A small self-supervised audio encoder (BEST-RQ), trained from scratch: activation relu, trained on notes from a synthesiser with random patches.
Rows from block 11 of a small self-supervised audio encoder (BEST-RQ), named by matrix and row number. Rows with one number belong to one channel. Each number is 128 + 24 x the weight over its row's rms, rounded and kept within 0 to 255. All counts start at 0. Numbers have three digits each. After the name is the row's rms in percent of the matrix's.
Before each channel's rows are labels from the 100 clips, of 14848, where the channel reaches its highest value: "top examples" is what is common among them; "loudest" is the band of the loudest frequency at the time of the peak. Only what is clearly more common there than usual is listed. The data: notes from a synthesiser with random patches. In brackets: how many of the 100.
# convs1: first pointwise conv (model.blocks.11.convs.1.weight, 192x192x1), inputs 0-95
# convs3: second pointwise conv (model.blocks.11.convs.3.weight, 192x192x1, transposed), outputs 0-95

top examples: filter wobble (81); band-pass (49)
loudest: 1000 to 2000 Hz (40)
convs1.0 099:123099137091096138111160119109141181160120159142168155130096099107131154129139118097128125136112140096138119134094110140119124167139136134116152124138081104151118138115165129093131118090141145146110138147098082158103117138145103141126144165165147131110125089144125143105134146120165190158
convs3.0 094:124180112107119104125112146151079107135098099163148086150156141118141169090146105133145123156085147107120130130184116140145138078131101126092131165139140152144119126107143120145136097117098142116133196139171179146099130085160103118089133142112174115156145135112155143118115143097107141130

top examples: tremolo (82); pluck (72)
loudest: 4000 to 8000 Hz (54)
convs1.149 096:119105140120141151178124120115148135107104145059128156157098146096098137096115138094158111121091132101116131107121166104138098130132090121110116129141134120118154134147142116116090146135152109123130182132121107116157145105150105088138107143129109133144161138135151127131116120149165123126
convs3.149 099:131116147089132160159136097117118095126143120110123109125123107194160140140148105123124146087148135101126094142112120130166145110112119118125097084169131135171138182118149159109149132121105126118100094103092153168097087102141139155132122099147149115133086117148153125125116082130164142093

top examples: tremolo (98); gate (56)
loudest: 4000 to 8000 Hz (54)
convs1.40 115:105142118113120104102143148099122133114122152127152140117107096096128147093137130122128111115108155125136132129134115147138123128168129090137116133120112145117134124156111112098156100126123124126131150138092129124135114124127082141152100120124129123146125014147155148139156144132129141134
convs3.40 095:125171126146133140185120135145108125112126115125126150116106131132172112161089100122115124131133130158119082107126120129092143157146143141100175140149106148123175107115127109140108136132121131140134120161090137120092141139114139109090122120126066128138102092124144146134173168107118137081

top examples: filter wobble (65); resonance (33)
loudest: 4000 to 8000 Hz (68)
convs1.9 093:152094134145094116176070105122148151087132153097125100147169136152110126102121142101127134114102143129120123147148098115092130139134116114182136116125143133131119090137126101121080118145129095095161119092127117112115156108103106158123128124174119125143137153133140148130151133105119114123
convs3.9 103:139129095173114128107152138112184144152146124156141164069119132071113123130102117091123166125147161090130136123110138100129124147144138153165135175113107180153140128158144187162107095140139088149125138096142147129102150134114135145165117092138133133118162143124152114174142152136146150127

top examples: filter wobble (85); band-pass (49)
loudest: 500 to 1000 Hz (38)
convs1.143 098:130090151135106132090117171143099162181154147123171114117121136076129122132164205124149126115135106103117153100155120132163106107178152144133138135126115107128143150122119140075138139145115113109123156113139097091116121130136138125103102137119102147139131131147143161141133125083143110097
convs3.143 097:134087134114142140070158140159137110153164122130123081156105122132125176121149141172119118089144107135131157134137126142129113077141107124132130135161125130161127105119095141104111124093125146120128109146151126113117111134202169146122094104146144097114133101138166114122192144168087161150

top examples: filter wobble (43)
loudest: 4000 to 8000 Hz (44)
convs1.161 085:127119115154130140137157114087154126111108125155120139097114115078092133138108133146142126128120137125116137166161153127118093135101118132067117154135111142156178108177110079146103103145121112140140093156109145131168137115128148142133126127115100135109139127150130128108106120116123113144
convs3.161 102:110138105165121134102124111095172158139144104093156138159121126125136089114166069108090080122138151101112126138104101063099097122070146090099095126139121125123117111134155111132148131207126134158098128136135157116113131128144150142117078146089185166142124126157108103152141143173106123147

top examples: filter wobble (95); low-pass (55)
loudest: 4000 to 8000 Hz (61)
convs1.148 101:160173157154128136131107112110169108116131135134103141131123133164179147098137147106132096126167111124140084132171105120105130093099095125131124105131100112106115086148133144148118114121121129133094126138118119137179134105126106106149130088125116156161121115133122112152134129109175121095
convs3.148 108:203093135110106101128110115118130120086142125122166157134146139133117157107159121120114145099121075158123123152132137124159097132182142091122127133148134173102159109080139132169112150106084141152111116120147153156176122135119129125148077090165129038100079131111110151129101084152144145084

top examples: tremolo (60); glide (57); hard sync (30)
loudest: 500 to 1000 Hz (36)
convs1.175 111:139158165105138145111112126129118150130152131159118101120117106129121130121178141150119132128138139170166100120142123124142164111115133176152149121140109133099124124110156084135150137108142092164129106151141090167095157094113125082055081119120087130146123140149113186128163132152125121088
convs3.175 098:095082092125134168121122108121147127155100133126106148127111108090142089092125130147120152126159121096143085131178103141103103101133151105111105129158138122134171127110131162123144095098130145150115104098124157153136131143171160095092180133133097146116102148105137143130180153101136174140

top examples: filter wobble (100); low-pass (57); resonance (55)
loudest: 500 to 1000 Hz (37)
convs1.43 108:110144124133126118160116157108125138155119117092132115127142102121071136151186140175129138125129143143130095138131136125138143132119155147136165128118127125151137125153152126108090124170114149101107117140121113093124130171139178147126096137138123152132133116104106155130120143129039097093
convs3.43 099:119147137077102160145126131118132142142112099109134140082135129099112119124108112164165126109128146133126120120106130101120149143106112141153129153143126130120105109170155132062113115142142094106087136130112145156152132200128091125122144100150152161053165122155143139139168160134082147152

top examples: tremolo (73); hard sync (38)
loudest: 500 to 1000 Hz (38)
convs1.56 091:117091116093101131111124167119128083159100124140162173137111118116097159156175113100125125162155104146196111088151118129128126107119107171130186075162080098145120137140150161158115145135140164177151129122106127120117100108160148097114140128109116112148128144109138137146151104115184121156
convs3.56 095:127105119148107138143157113136128129139128117143110127110134147109131142087161091146146151082111118126138154144114114119139087112123115111146153170175117127095141127144155113128077152105104120164153171124139136129110096146094152132104166122167145127184120112093116106129095108112134128167